{
  "norm": "groupnorm",
  "bidirectional": false,
  "lr": 0.034,
  "grad_clip": 5.0,
  "lr_schedule": "step",
  "adamw_weight_decay_other_params": 0.05
}
Rows from block 5, named by matrix and row number. Each number is 500 + 50 x the weight over its row's rms, rounded and kept within 0 to 999. All counts start at 0. Numbers have three digits each.
# weight_ih_l0: LSTM input weights (gates i, f, g, o stacked) (model.rnn.2.rnn.weight_ih_l0, 1024x256), inputs 86-171
weight_ih_l0.773:478613508488451461479549548515362521531499533490453577511504522544492492542548534446565433508526558513432488464514534504476478577554586521483448556509534539453547574575568532458501480466553454489493489495506482464393496428521544488538490487517434485410500547
weight_ih_l0.774:537412467482570450603503617522523500455488519559523536507575482464512487482535534474490500462421506414515410545485448440549612485483399451471487451462489562543550490486471527492585538455484428576551486420525427493457473455483525465535537474516552537531478533
weight_ih_l0.775:494419481502515523527448514494515461418417468447517427383490457556510528552451446571502584520589421521476516442502497456460490519497496383487550538506458532467587445443453458423501457487585463565462568444477505518572526500556569487560541452463510499514492470
weight_ih_l0.776:518506473481437554400548535548574506633499482538492481589508529498424538430523536494471517582426542519462491471460572493516442436518509557464592569480550497493415524558488486519514474465510499503448530476515506498500447555493347521490512502469535553580515490
weight_ih_l0.777:489388529511485459463596494476460427486456468546557454437479517515455475434547521487507510437486475442492427508523540401577464375550532543460501528466496501472543422490568450560499566411481510557502548476573541535429416491426480511527469482551527504483452549
weight_ih_l0.778:449451536481522534617551436590493488451504602516525449413382498549533560509533483532480544529460452509628502488484499438423434515510514393458413476467426505548553384514520475495503547542507587602426613549439533465624475524533376478445463543536538560489459502
weight_ih_l0.779:455550448495418568519494424563550476507522498540531474493529475555461477473468425472481494487490506441472603496535500451534557492551411543529470500525527503450688500682554491527576545491499412470450501530525515477395469440533526546483467546560496565483534499
weight_ih_l0.780:513460487581438604560548522484484483553509500501481394520538366449444528533560609472526506510520535496520492483534568517472424404526518537512458607535533409468479460503505514513569545547498494502573508529444564558523496481477489592465500480522500481505535554
weight_ih_l0.781:615541452484531404530609531561435501496526546494471546476399534551546461471488469529492524455516530421447494489550520492545482488525504504503406477457492511530472495443454433452376487546535486558429441555575478516531458497515449554550519475544566528577419489
weight_ih_l0.782:507455449534425577524524574456475581507502616513469524426551522612581448478489554578453503477477480493453606543532424461507491472628470484460442581563464476478461634531469564526493552332467584485427504463484447492403558525499504423521540448560470529464526519
weight_ih_l0.783:516525465513414507475482466464476519515576466489515524497493515400558442476499561447514542433555583466529524559565577513457547483472442564425525540502494562467568514405437527493526426466482495508531485499502473469468500347473419490595504509492459603409481523
weight_ih_l0.784:529535485474473507445508547517590465382472567532577473513456524488580510442561462501553548490551565446470478525480373484367507578462476521500471463446516433429585466550531558481418481449550542430541513547592602479525545497526589538558548628536506442617456499
weight_ih_l0.785:566586561557550488533545419480500445525522429460523437439488457471491526483595476502453565465498577465548489553457465479548452421539526432598490494494511401489556541384596462466471454535539561510510428576464495493462454562495562431518580617502624518581509508
weight_ih_l0.786:524405429484487408618500521439420548439406542554557364475477522445468625463499492454600552450494447504491553530442568542482483550555512536497521501452464616469492528557531507405476500494552429505519516483517450503508496521431505540422511498510442503493517516
weight_ih_l0.787:512485573570488487581588490526482527562572564533500525504460451574462444496491513504480523483485409490523467558540562518498528547557434412400424501571472422538471470529511537511451518482528513506534445539465562514454535543403509494630472596527482471559391532
weight_ih_l0.788:532390442465531521512540492412468492560511575496485604512456483644571531532475543533464506514574506485575450433481527483487437501484448497501519518503554506491545511559499433473484521578533383460439582545517496513402518490527454501529575464508483540580558426
weight_ih_l0.789:523467538478526434519492520560580515531564511486545508507532549586609578493554422539439420508452370493559525445482443429550506496491434536527512497538557471562487461505515510468488559477474479391525478602531535544463449473504550477545491589492504473312497417
weight_ih_l0.790:581562518520474496486524428509588517487533528504489485427444498413447512437466470500550444403578500557464550511519554529551457394449411478527493591460496432481468545491483496534446479512484451497442486584489466536478566518476592522523440565485537465422479436
weight_ih_l0.791:631510430489499479548522452497532555542460516445533622546472506476547532571511489498400408513472575451540526460512542474407560494446462410423430449604427565489559444484472467510504447544542459466518580618436544492610513592419453365522421463451448480540509564
weight_ih_l0.792:507602455449439506495465365534484529481575506507481498486500480511526520426523475431502374461543529429544605512565581458636501446400467491498540462450450534516531573473507545459516576538491520567482469531531496485458491526401574550499537555559544435558400489
weight_ih_l0.793:502496517503528418532524394416537464461431476482497534445450419519550530551430522516385513509551560453505509442510491461526456529524471567513511477428487460536472508551483482410440488498489513538498501441413404473539515464502476585514526482506553559502549506
weight_ih_l0.794:439491508435528485512491489465501439570461465575484538392534494464474532639502496419578575504408576443457531453471494569547538568509462491517440504490500600521437567501434519440460561397455552499465411555543478516560546489502505480480468487526471512519465511
weight_ih_l0.795:486431564420483576558475445461519476535514576444447432527531473495542546453552423472490477462453537509502500507477517463379525486487474566585465520494553522398408517480467498486445465489476526489442523540567491515471477482456520460552512501494506542475495578
weight_ih_l0.796:537533543521521494458517455469514499493518483451433517462482600573480523433581489522552484516543534548503495436420530505394586521519487486457506494554454467439474486472432418403515513523573511538396475429498521437489465534563528402533479535534547469585506414
weight_ih_l0.797:489437491442445457605556515406487473518519432449475489531542575527560554529457454476540482596511516536531458436492383457475587525539484471474469519490447513438421529545417520573509514442430520479518478531458476504467411463562475428454487429550563427562487489
weight_ih_l0.798:458552475527497545420540542485477511534534524468444447503573452527508476470458466539531553446559579493491527462478470545512557478579507498468441531437554515548530521514458570487524516457479517476500663510508505478598447622395501452554516563522555496456488527
weight_ih_l0.799:438456468573499534461562480466455452535613496436482486419576508512505525525442539525449599541482543435483560472490463547530529508538545592502426565501487428583540437468536593427473598482487580555467544504538501456497502572573454417461496549520511525492489591
weight_ih_l0.800:443457453490509496457493436491487550495518489460502410471523463502465412538547451501442490546443515516518552498389536474445470489585412426577539547546472499556516472582554388480508481537584453513493519462473524510477492581423396512543522464532480580512450523
weight_ih_l0.801:497428494494555467548473491485513509491528424473573448489536556592475482506453509509543417426567523494533457536441475548498509551487580403466502607490426505554434484402501539481504630489458500536441532502505549404539460516499541590493479430566490565347542573
weight_ih_l0.802:455464595476484533566516554528464425501490478459404525453485521488409530513519494497450512437517500578472453441465509503452468512574475485517500446505383498508556517442532473461460497529567458420493506512556521502479526586461532467454565512525402525567512443
weight_ih_l0.803:472450412545448507479431522556523419449582523509471563546483475528446430555572537471472431539517432513463482531540473533530642485469599608537503488565378530486544557533572489533545554457490542526571451480507521491614548435443500458430492480491503389460502445
weight_ih_l0.804:416484512440412531544549527515522485492468443498463556484489407505434590453463530528497563460489560531529487587526473558463454394471481515471494632627472453464457475539504537501499543473638421585646537562518474516527433602564514476489593475541483488455457495
weight_ih_l0.805:553487406461409462522548496597530510509566494515491539578534476464429464535494463504491573527498521513515452575497525534434620396486502503493494561509495457508487540475535498554377558509491559539554452452580540466554521563457427424523468566432474464449493476
weight_ih_l0.806:535523402463531432480515558461437475497480451434471412470513517489428515457498480515489467554519506458506553504419511437426443539458508435405468624430534552463543415439562481535442575528387487517490412447626413511475494498475447511509499498471495511547600505
weight_ih_l0.807:495482443477448518491643397538580546433455436413502519498571512433542493492584438594456572572530556518546494438463471484455486476480594552426532491472508448557551406514443552479509579476503498514544498492510407548523450510474370459616509473389576505603538537
weight_ih_l0.808:510516490605508536494556566604487421484518521395507446490455495540439480490411481508489490516436568511507503428557413473528498454538512533557456567456531519480504563438575579502444473446542530385550562476507497435473420486524534474481591576422539568556507569
weight_ih_l0.809:584457443523594523524508475413453456452533449527518539496514402558576620448478436538494472351530563464494562481394515432568570494494494548468511496592481471500528416525508504530504491449482506501436460438488555496449427489513443453569563406437528457462520491
weight_ih_l0.810:540468496465469491493544510513541568559562444485592445483457477425458517547500503539572500434498546437484516565437542544547580462511501497582499598539476430453537486431478548429450512518476548409461447581482547503515429400527524485486455520469553594531453509
weight_ih_l0.811:468586382559510462428561498569418486476501556496508447508483462531511576419512538560481491490575586594480498522474444522532392484465527516530381481556539543530477555468560534412495488563458504439501433459475500578477517478495523586587475450374451491370539695
weight_ih_l0.812:476528528449476462496532406467446405556473481502422457422522500501465458526422527490553477570524459524509554498476487443528411314571524532467430512429421427461597555583502471391449484442445557568547455563459522559470523511448502531428516453406432496486498481
weight_ih_l0.813:451513424374462416520489498626564527465518508533550578369548532530556499545506512579492445438396530519462339471555496512469445525458495496557540481532536364487552500469527519460503510449548513464527535510445539544581533480514421485490496529495501471564580493
weight_ih_l0.814:454451512567582516545497536449473559460599550551552543606483483474516533415594509409469510560476496494441421419543515408442478500610456552501391552515454482507518644501481509498508469486476457554498485500513527469514495538522455524537473476438572513505482543
weight_ih_l0.815:429539479505425442526484419509469549495547494400572501509481526514539472505487479520465536545538541508465527469533539498471506506605495443467481428467515491513391479453524359449519507466430490386520509521525529460510495524537518462466523517524560529512458356
weight_ih_l0.816:373527543504520435557535464507546435642555487587520500496454484596444570527442520530576474501475435443546498491510548543376517511535514547490452461509528429437482468528442444535535503473444510473557496559464543540470553460471502465494607466546511533552470553
weight_ih_l0.817:475434611504535421451572449510475421467545530524491541496473487519487497441459443495471568558511497511539397495394489403422466503585497436387561516481557518597487460463562519503564461428519447513499534512537486490581551454560474489435598592455502506514513446
weight_ih_l0.818:506522459559455547525555466413506576505548507442571502482373425555470482499481458410540622561589438477476522525457436604551576536533459536516442542505480457489475549523536565543488423486576491500601555460535368463452476528533484484616525497376505500520482579
weight_ih_l0.819:560470511491485510484622558467533442478478422578504498480484448510502424484577499481507489472505474573452479530498361538569543485577540488436552579500472509563403527589565456587504486481616401549544588462456504494445493483511500467567515490529515446564479534
weight_ih_l0.820:473507452560488574536424521517559516487444539574468599517502555547415401471486488553524488521422579538485491537428488504492523489444497556361557392535476504488441513513493526352483438472532505521566514563536447527513475430514489476490480485548496537570544547
weight_ih_l0.821:494505537510565542485493430430513439461586432430435532480508447547520510502453496481453538480513587599537475488433499545549476508502460562468562544533523503506429517530452560510508441540560479425432492461428568431541493526442519558496479564556482513637380490
weight_ih_l0.822:536503531533503409445496549463531494607442512541457447489493494577467449527430400498433535581463453579551479448474518451407403512494480419415526513533537522439540468531550575530589582465427427487432505499468494504537541530520524504508645371528442392526458495
weight_ih_l0.823:462521517496518578511604469539572607488525499537468520477495570469486451551478480421450656518465434491480448455490448492447512527521455474481511502495481491426478525542499476514429533495510535526563508509527447531557477530395469467513457483564504468480602498
weight_ih_l0.824:500542507483456477611425474553473460424510416456566486463518404497495515502565544563452495512528497390497498562539499459476506453460462587438560447528526434530536326448660460516541478490467553529484442471540417440499513483495481443590425470431546527456524529
weight_ih_l0.825:454507414412489564485549498560445525505606599575427463457530543509515558486431558473560603507466542566470483473508518437554522387442532493514488527482521517495433497577394457478471503468517485518560532571468439533513535371554535499557459464526531424418540512
weight_ih_l0.826:503466480571465501514556465428502488458510505499448497412488393564539562491491419519557550529506438538531509468503499519515529485625556547457497508485414458413533461549445394484502510486471511495500525495494463393555500378497492439535473507539541504557469511
weight_ih_l0.827:388467467501417494497483590495546452441625502473578416479642517538499485425558527469506530574434450527512512473440502468487540473524460460439479526435476568462537531568463499556496472430533470550569534515549577574455530566528562520446500469562539522467450433
weight_ih_l0.828:558428479519499510450508564428523509485501435474540416544573479516525595492537578543476439502521507506467542468480493422518539454569451489416464503536531511568511481446513544403420552480452587404480504510477477458510495423588486469496523477541501508509526504
weight_ih_l0.829:584562506366480583446615368478440618500530555502455499470503516488481589487541484469493527569465421524528531544492437640496563437519417501593561524474475493540497524565490536489530654570512495463480453495517499533480472544547533463529538537498567490456552505
weight_ih_l0.830:595546509402564418514520440451501541428508498490452495468513471584582493500560540475520568489509494455525524587498645506551471469514455490475515499548502525543511516506502510464565525489539511502478608400473551542448428505569373507598484398457513526518539534
weight_ih_l0.831:467556502442510445492580574508454526472526527616445452421474460422387545551505475517482504538482496444477541445426473544565563525705532514537495509484519552524510463425524490510572529541589511467522569489550491520490506512526455548488588567555416508553574513
weight_ih_l0.832:484573468471581556512446539466464416550612488473513500538518538486504472518483461483475530431457531483491445517428467525396562466521472461555469527508491429546480448515458517567476489379506538542488508415456484460515527481628464456501518486605477549503492577
weight_ih_l0.833:484533522608458546466497538544577520534493471496576400496420494524521613440517529505525417532533469482490504501514512484463516470467495537511545478496487531511535445429521545518549432485448452550537498467470511477511466406471578486426391515456511461530507459
weight_ih_l0.834:534550537510517492565577521478504534472405528537446517503555476392462561470533529459510498411489560455422555500578558625508590423398553515505537534565546517551545439493502523438433483558510514521567567505499485478437522558511536495490482517443521495463669485
weight_ih_l0.835:529549539463482404536491524495446521562543475524499518553467581448569483483545510521461441516419445500378482553519392507512428483509463519522323511415464512461488570493532507541526525514461510530536470471507579481494472524519470490567531577539493448471497487
weight_ih_l0.836:577522504501511526432502513456552692558528561482501412484488524466484567529484478483570339486490454480484503492451510543514404408511512446503484460511505530531508475413493580489575434366511515518438474528532525452520452552497433523528575453612498529460419491
weight_ih_l0.837:412498484458510548593569540521557497477473574546521464464518525429506423528520465508505523415542442476608457505542436462450535432471494475420521527545560555503514450520496579541463472484561513506511540459494498469561453370549352481483487483468497574387610506
weight_ih_l0.838:507489507473590404474521538486488447518439480587550512472442470467438467546409611536533559483464526447512475480535374511503498516523384564388416471545524625518515455539524516459421544455481523493461441542502454484486478593559506475551577590439492543553560629
weight_ih_l0.839:415524472457539508450540568565445554558504461572505481474509563466506515502480584509524496537419600451584431409482578485498472435446545443528510494530517502489591469478460525513451454453558473524494520525507488538465518479479505528533556602492548526547452408
weight_ih_l0.840:504549553432536493530497555603432577624486430492531652421411529450539608491466533518525475484486509428529478498512486463489541462477512463490471379576436512554463544444514486490460515486509560484495523516526425450527521602537536481576486507406464520445510444
weight_ih_l0.841:543483497452471476468532557444493537494448485538495548509561529605494550496509565474602495527464493553550492448562561628513546484543487471577476528486422498444594447491466487508509617557468516425453521526546501504488504460516488544480526449516474646456429543
weight_ih_l0.842:539483523538473440526531553550523484518484494512524528565519460560553545481502451551494497461507461538451598493464471553564421576525577511636470497380450533407591557562502553493445509511454529515553545558537483635427556431531365459502460502497454490485500557
weight_ih_l0.843:445521493562572439526556561457458516512477518540472442423499503451514450523601509499509556553492446378526474440497526514452380510490353544517393392454479517496504505548545410421414466570488535490562531481516524487540516493490517593472450467547510447501519500
weight_ih_l0.844:459468484498534500498405536424395529524520582530496524400536480505496506535518478491480584504571496480472506510516537509485571540524523499513595433515542444442524434431548465507484550497451477442369488392470513461547594460526562521521572482496518485447508570
weight_ih_l0.845:459555467500433476495387397396431454506554582438491484469629595534470449525544558469532390517495565468482446473476550447458452571409451485558558565498481492413527477546497515514572461532525491503456557556579639466491493534483430495474497489547472400518436488
weight_ih_l0.846:527552484512446471423482545494477416538530499521502486528521436531498455477521557494466521510547523357506435431591533492541497576555443531555491566457419492491510395424518588320495540523458504473559541412553599474516486541466535442489510464472488517457508483
weight_ih_l0.847:530501455423471479521499487462493467413499433576485493504461505600513605423613554476463496469426502487533498502533426504538506438599524548477413467486519563489525504569551547514474532462450505509484538537537378472468555462418474604538526491473629458479512473
weight_ih_l0.848:440547519473391487543519542462533401481518531496562524404487452514451433556542544481524478544391499552523468445506611488464536454606450480561566465570602449463536491514448385476512583507499491505516386525532446576514462459493457472504526421523352547465549559
weight_ih_l0.849:476485469568546466516485477450504470451546537570415528503463480485489529497480472478475560438387553504485550607575504412600473464450528467434497579594531432506489455548503498416476499537518491553511472505593552511435523471477597482531505478597489506519522491
weight_ih_l0.850:469450516431486475510524553422497519523440566520481528484490543487492529552394501546484537558456431461468518456476518409539442529445521565458560581581512585479498513483497403541482490520621470552483509422560503502400554526551529366516528536520504594540491457
weight_ih_l0.851:574497425452472540527509536497544551551582553587491545465478432513448484533472477440561494514454646534425567409504500503509433485479395402490499523482550544493471484447483510458429434480458500416474541553453521486470557488447424474527491525511477470518531487
weight_ih_l0.852:471448490482559476618514505413531423543510522499518559480478422546599496388479470494439521527533512500484413489508469529578492506530511537596493477505456407439510389414483580490562529530575484524488518516453458493486531559510417522505587481531508571395502451
weight_ih_l0.853:544521466487502537592516492564579449475530502487491513504409587492469516393513516518504547502496488474447491650560463503449503442507500454494470612540428626446518500432519631510395485524527503491497564403567489566498518442477507501578552475420529512532480517
weight_ih_l0.854:462488534499451487468565423498581457554501570432451516470431466496536525414400469446542466508525465575448471548469492527539570482538450422460485440451568418540521504500497548544534482452577457532545532485463522490531532422504464479587471487456529381550448527
weight_ih_l0.855:534525430407420498539444502395529529468510459525436491523472548402484491531428474569510491597476484540432485456565452486516522453514517460485569526558542533526465538580529552428494427502461461579489519458566564492511551562429504467543466581461515502462447572
weight_ih_l0.856:495521509554469430569601491483457599534573572466462618419475420487475472430446398525465532522498427478556446525472534469542525476563523499402514482477592522551462546456488435482535395549514536507436595388504477485480470544599495509475469561544460501539545450
weight_ih_l0.857:476486430482530523539574543467481431465517515494555535540498483518506439544549455451546466444416470565552504527465492459518624531505566456468559534496518425479517607479615593511465443481541421558454516514540488551498510466457503436525518505457514560592414495
weight_ih_l0.858:468486475440514529499491613435517562563498395564494516387457558476525499464564538439515575550521533525473499456492591465514554458553491463425593539502514479454595480523447512485510505562378515469488576398462532553574575481560535538421465519513486444562506466
weight_ih_l0.859:436432501551501551444515449550463536491557493477459568535505430464362443425527521464655494507428458482509498371632468461485414425537466525473536550513421551539426491537512461484543490532456508506503459468472522458588483438472492478491443471394447518479510555
weight_ih_l0.860:483482486429506551401463584457554593413498465429545548405459522531396473544565535509506540525437569502536472468514499470460524540539436538587510495443528480436466486451517543500519513546497532534497509515590471493530524523471464554414499479558548543458485447
weight_ih_l0.861:533478486469588483493569444419524424495624535495433506473517550541504520427405465575539537501461490538464499560533577597543551438464431402522512484497593606476597561559515388505466537448529443528419558531517562471526534469452513627512538443451410535497453480
weight_ih_l0.862:504546441553556617539542466456492482454560508564476552414447498571499523437524436507553461521533533590469452486444502494474567488496413411471498456552533390433479480525514618540426557535583389496489573485518518450535458541469448518490505509485448445525453483
weight_ih_l0.863:576563469542384567558572489573495499543514509497544397545485578489535523544554526576444467481457522518495508517457526526503536460533492466511526457544437447354519540481503538521531463587540511480512417455541590509416532416505488457409545517482552555488526511
weight_ih_l0.864:528491481456523463551487474544459484420497474435460517430503572549526572503521478481476514509565498486472522455573454454493486495484493496494527537478489531504507646467496457474466532555499470561449544520506493503406570465507480501493478593457572554509521526
weight_ih_l0.865:512526580500606505410458569428470509422533533512447539515497647444545557569533499520508497529485525514501485400553467480527378596494582557376521506497548518488467552452524445453494508457472462503488405492514425528584522489624502472424498489494442449463514480
weight_ih_l0.866:459548487454435517521474452469567477431403436499525436471510479444461465433497394450412378542453451542530517454455571479480468600484578496479569573502518444407482500489485589480479500573510509520493501503437512489453455530478534416551460569514477427423467495
weight_ih_l0.867:472457438558522427548608439490511558491436484585464509505548470590624532547482484450561425519467507477542532480488432435569498561489564562463601387526418459559450424488507472498580492465578491507429475495528450446448455513493563533565540436491505496553473471
weight_ih_l0.868:484517570488534415643522464517530537537571489511421458520572505481604510443502459476559581519393482536572421442429485513370584473472564565502595507500530473490524513509528474479430520451560558488558550420462477442492545541542414446415443461461547546459423564
weight_ih_l0.869:467505468466579498496498440506528463409436576486523438492512490598568502435469508439509505499649574546514557505474549551461439568556501497547587481478505507464495520522487510465621507504531454473539467414496539558564484465468455544473404506558495494484562502
weight_ih_l0.870:493443517495603561528502405511504554557506580442420456492463506455647489492529556505511514574512472475457611563562410515445534437513549456511510500558452524504431619497501496465507498448565432525494498473459480502522470507508534511487559455513463609611539437
weight_ih_l0.871:511443457543498483478489523433466488466508474524510418422512534527437441549520472506474517465563531515462543531532432471454459486527499422540472511498542511474536490429491453512596475357416511543482520395541529504456559468483549477405567538437524512595492485
weight_ih_l0.872:456443515488529512407540435462512504516568522483511556521555486451585432492483477404417503564518508403578464381501477505453541429439560471551514517487447544492436515480568486418488493526509512537496461466501407557564440502441495560566540462433428477525477514
weight_ih_l0.873:431555610383546634509537493492480476482562474436584560561539506518582529525473528546457465528434500501491566494533490525600496580404540461508478478550502520512513509542481490474551509494506563480563417461554526525520411563501521511479506553511459481537529407
weight_ih_l0.874:538502521533605509479550488564499486546505506581527530560490409502488530530468447521507463541490431539493459494529425419548475569453442516549353600482551484523465532605501389485633523424450496500480527474502499569560532511481537463493539516401497594462505529
weight_ih_l0.875:556489472520468546563594497510477463502548442456451501503524535448588581547509455467511464452492496571577389468566473481479592493504469463525508357439530485511582530483439448485566575542548498537525442528623531515428510450465468476386453450588410465508541529
weight_ih_l0.876:404459415513458465433599593600555523541465525475528423421481601516553535428457545458455504506503533528426473578435508430406531384604427508493577444457477523514538539548530550485516506481468495569409448499526459456481504436516603447518491453500473495475582421
weight_ih_l0.877:528529480474427338516517467413579457504518490507570449577512548399538474605523502509486515471561533460491559563556472427590562388475499552509531496436486453516487489489559473445523558554441544497416471420480555430451583556366509470506424424492421548556510514
weight_ih_l0.878:524483428501482533591448537428490481496535542474538457508476535481526560458494576591494500492598473472480471441539473512554431501460530536526454494550543521494477532526542505553522476508474564540529502538422439510553519545476482464424485577534507484388517520
weight_ih_l0.879:519481561540483477577507491464409554451531515529581477416516589552554538515625501481618488522481471542488489576474525485417556512546484506515486498521389616489485461502431456444461489442542482479508538415587524509524528508447468507606563544546499521615440429
weight_ih_l0.880:508499501522438525435499593521506595457556481557500433490463540526498581418484399498532566514506522557361502596480575492514490483449449488530535436458559373469518593479430433500466510385443507486514517556458454513559557555584406543519454468529487532531452522
weight_ih_l0.881:481466580497518525443452468480564482410472582528487540510537508527577540470561541525487437482526605512566517598483522486476419452588516517451608528492477481487489530457549498514530467440494517421524451449483505508468431472555521615458610548580499491535534532
weight_ih_l0.882:543494481503449422501506448559503505512471539451466444393540495429530513428482511526545521517489558634521511499499467552513460426556483492422423486592527613440444474539548463475572544523434521467586523506446516514467482577524491457453521530481484390503484412
weight_ih_l0.883:508572474501468525534477526489494453583502470436534566442469585491379514490639557519483454505553540513501500458499518467443529499476492486445478499398494495460452472464622510521474383500477514527499598395545473482494505545550457437489493576501564476656513530
weight_ih_l0.884:509566502384574546498651458436540422490391409430530457535522489445495439611522516546486439510502489584631508464502538492547556441491419511484466567523425475502559462464476470495559464545438496503521626470528532416415579498529506507515521585510487507513418463
weight_ih_l0.885:595660519499471472568582520426489465445497552517595556318429564415518494507497539515411523573553512491406434549478525539460521500534474517462539510481542527500425478386462477552447479537477493452464510501464540563370477468530469546498541513586487612564482524
weight_ih_l0.886:466531458610506425547531540487404554608579480516471582474501536492476523368482482565522423571494391477511462478477542466503505532542538475580566566466505435500600507485479463408463523499491552417459409427444485406464503558531546508433492525501547517563528509
weight_ih_l0.887:500411516560419493575482524552471546511539502579524497537597472539437476529575460433546507537601509473469469453455523504445662444532573419536528428498553599488486504559580514475515488470427426479472459506426558422543466596598451472470561532523402578472479465
weight_ih_l0.888:547441518521541494453427552511487421596402508541504519445454568539572524499543534475471547475479538586554440593433485597495366494537443556436557538498532508627539472462538503510527539469468548511496511465485621536470521505490469476508514514453452502548500474
weight_ih_l0.889:484520554388526493439580514442462548384550467508481601515495466591534544424587560542484482484452510594477493461550510468461541492525468496440502467518550481527503460467505519567468465503552516555596540436437460460533432426570607439589497507500504432429533490
weight_ih_l0.890:523555445569414496516629476506563553399499544474493503534476548513446497513490546512527527524525503507498558472423446482438521394520488435504423505518455618520545470552491579432557462477513473429505529600447445463515455509463537518467494542546526601483508443
weight_ih_l0.891:516592520473547567509538479484538488536489437476465514487477440476529556479434508508517555479496472476470477368464444460451564466495473537566616496490414526542528512570596474561468536581481519499434539518610519514529486454475468497491436576538583596380559498
weight_ih_l0.892:549584590512517532580521487556481565461400439559439498519478446464483491402501477394516552504564514414494438507579413486490545489485468607460432557503481546480437545499529498495590508450554482490409491528528518433531544569384562533566514405501491512529605465
weight_ih_l0.893:529460452548576471464562424494415480543509490584519504442427504553501512543494484516473612537582546527444501443529482504518500585435500451488477568489479488489530502454495545461526537507525449515602505502440445528485595497542538445577453563505488535467540462
weight_ih_l0.894:474521495583501593584522524535548494473536483432498507569488473479508483576427487484470519476465505522493520531519490512579539441583504497506473569516479535533481556500484437506480436573443461509483550487486423475421487549538534539472573481463622510537469534
weight_ih_l0.895:486450575552513394506595463477531561507381605477510437448523577542483572496569474567487472442520461552450416509475506480534502509493518521521518391506409604463531463562535503441471470522592472490499507484492505547492550454547539455540531560424526486479520520
weight_ih_l0.896:549502572503520524523504513505532499493518596447485506466356418492483559585545527474510504487437556480529476531457521539408411468525450579466470524513559427623554429428398545297409524461491490549563503441530505569532475523532522489441521459503491543490526491
weight_ih_l0.897:458462517610494524691541476503442554457473543543491477442386491494483442506504530441503501529472480426531503530432479427556490471504494453511544474436487409546499570579492499514580580525479543436395536490479520429494567524456496466451629484480656537517443556
weight_ih_l0.898:469411521554427436424533437591533525494327521568470579486498424442520547517449495457556441598467427504456538339505491469484526533549495476519453451488520428505622509564494598528566395543536499423534513570536509547392534525505530473474498496480427523524462482
weight_ih_l0.899:524546543567509596454588492337556467489607585550496548526382564533560487553536454574495478581516563515469514554495600459401521421532454577437396434488489423540493520438527486533458488603408624475506434478512502534522501450503520521416477486478420460445508505
weight_ih_l0.900:552594458559498493397485504494495500492545475461502416524474442430583567501485483557499425472493536494462532517471580540567491497534596470544511501448481487468525528501517488567501483459501526500467432454530578481418564404455531362469458537414568539468391533
weight_ih_l0.901:541450498500519450462571574467485490503511516525457508444488445426511491545573508525579458501480406456586472501513589558421469519546528491538490569476423475510530520499433445520504397589495533363539524500559444571482543515576515463599508543469613438485570459
weight_ih_l0.902:545485480450488615516565409486514407482563449444432483474565466430503554448505515431453596507508629488477472471506511597565585520528453486557434448440492604492446400534541492456437440518540562542524461476543578534507461511532484442583518456546473505501497446
weight_ih_l0.903:505481521509537551606511408483537475480577467586439508468508495535492589472411486494522514478531456535632513461532546475505496502534594421446380600528497585557481409445517449536526467500557458492434529489548557607444466520527298559469504490527464474453543505
weight_ih_l0.904:435536496493461513449499518576517498497561512482484528505502520521568403540479518563492519504548423478525530410503462495506500512543466574551509477535493506549516500482570567439402483486578474513543437498553447480572490502514402471495454529550492474489532527
weight_ih_l0.905:470524494538541542503463515579499475487549471510518427448516543505458498564559596564527488532553529487464530376531459475508476556489482591571471460516483571472485398556419504506494560493471487476538521514581510483424517542442495522482496569433480515502359452
weight_ih_l0.906:416353499516493529504522546466632410500567529518471562548501487571512478548440486477510526501435420462512545565492480433468517514440531458507487508483511505510458561563536440407591430552494490499445553442571495441521481460581547563459438473465478477518481552
weight_ih_l0.907:511557533493485551508526540561535466454562509435521477518427462549511466498452463529521510411480479585485481502555537461469511506488557575570419492417432487421526543570545523499545491514473511451487487517515526504516502445514501513620503399565546419501592465
weight_ih_l0.908:509451502498416507523502444458529541475500412522419480480444524579467476482501461481462540510491425453493518541520493420360506433525563579481469478520459511480454569410433500521512509504415549627433567470564429526533524538500401523541343411627528556522536444
weight_ih_l0.909:460479550503539541531553505573580412533509475459489475492520405497489523430555457514472479537570440496496545448479485562542527558551514454461540396490485556522494424462534411525551503491489488414567517538558459413509623444487506436477514437573490501383531411
weight_ih_l0.910:477559426520361510603588479503488493524568518628505508412453451474496392508470555584501507502521485428521484397545467609542499530555442565424564460400483434560528509469480500498478543484438494449479458514546417473494474515492409567504499493491524463511482455
weight_ih_l0.911:522430538439530491490539541430498505474486478543472509506567581488403456481462475422458577534440535466452594547491494458539475514469586503559505554541503492479570512526567501537530495522426545487449446469397483496528532520466391499533499489547486446413492458
weight_ih_l0.912:492479440537476526582478593523505437454515473505524473470545514485358517482462512510475461508650473539443400523473528517581511485516459512460599513471527489503520469542478442539532406560537469466335459612455462478449502549493488403492496530597507485431513495
weight_ih_l0.913:514556438492362521526497453519475498470586508535487473508559541517483514566514433464472484461483469533486462490478406496481496558474607477566496410584518571425612531478514506470527562495496395447451461520479483508480568562533531365574487507467517452475571429
weight_ih_l0.914:506541494499524456537572490575433467434586481532493518411523461543496509448519433517584478483475551448459420518506544429388483495599548595534539564499553514449515539581608417444486524497430412435395439491522407507558538451483536508548448573464534513478536534
weight_ih_l0.915:530472520523501517495474472532526460465480534489508370569464422450451559466467465470475515429530599536471479413351493575444525489481517559472520498541458469538503491466485454564476535510415535480413447436414500505535547481565590520536509584460508523467493585
weight_ih_l0.916:487502493525462441514485487579491576543539515605452449472467481509593571461443431580472480554522426451432491545461507530461563458554471536558546506505468506554486497413538443603553607512409544508518524544507453555520571534571527464487497469527458524494425467
weight_ih_l0.917:435527563502434443441484549418577429524440642489506517516486627582412495524409492448490566508566483392371570441550538506469568489497470426410476437400520459432472489510495564592429480517477550489512618486514493515523499452515487515554524503467491435478428513
weight_ih_l0.918:478455630531550426532522527559581485481483461507482481383475404530502452497566477515574474486617478467461460481572544463388489470553428444488593556375482488455535543551407487522527510461562446506506491523551499459456490481435513500506516475431497429533475428
weight_ih_l0.919:447478431592471498488512451489591522500576523409518468478508496486430543468555537493402483488452488508500502512502466521468507500624480551526581552505548518525432425497503557586494490494381497580432376439544518566523394480510516489435420458448532557489479516
weight_ih_l0.920:517400545485506533513500475461545503495496457489511410479471491512467563479536561494680491576509438412569544502441497434527462454483517510498488436554470469531481534496530561466534517489521484448586673486572507372472528559485490543411418462557533418504395610
weight_ih_l0.921:411389432504472482517532530459556519491405527561554497526441564514538465551494578568386476562615525586566588529477493455502515531545472482519537500483472543409500494605470615508420549503516539444488483540515571529477517584493510543479458428549511577583506512
weight_ih_l0.922:551480537458580462535591558469439470493578421471505526391394390510487486510434494485440509540457502566475471517562540449500489476451491520521442504531516475549506495503570508536507480507460495626437479492512548453495588448497522530451503524545505505495561559
weight_ih_l0.923:505527520414456482528505579417467469544477510507438548540548545450527538459463516500389489530516542524542502418522558465516522570451493491484502533475519546611520481481504549534569527551584415484511492488504380500535508547406526456446424392524452472572458517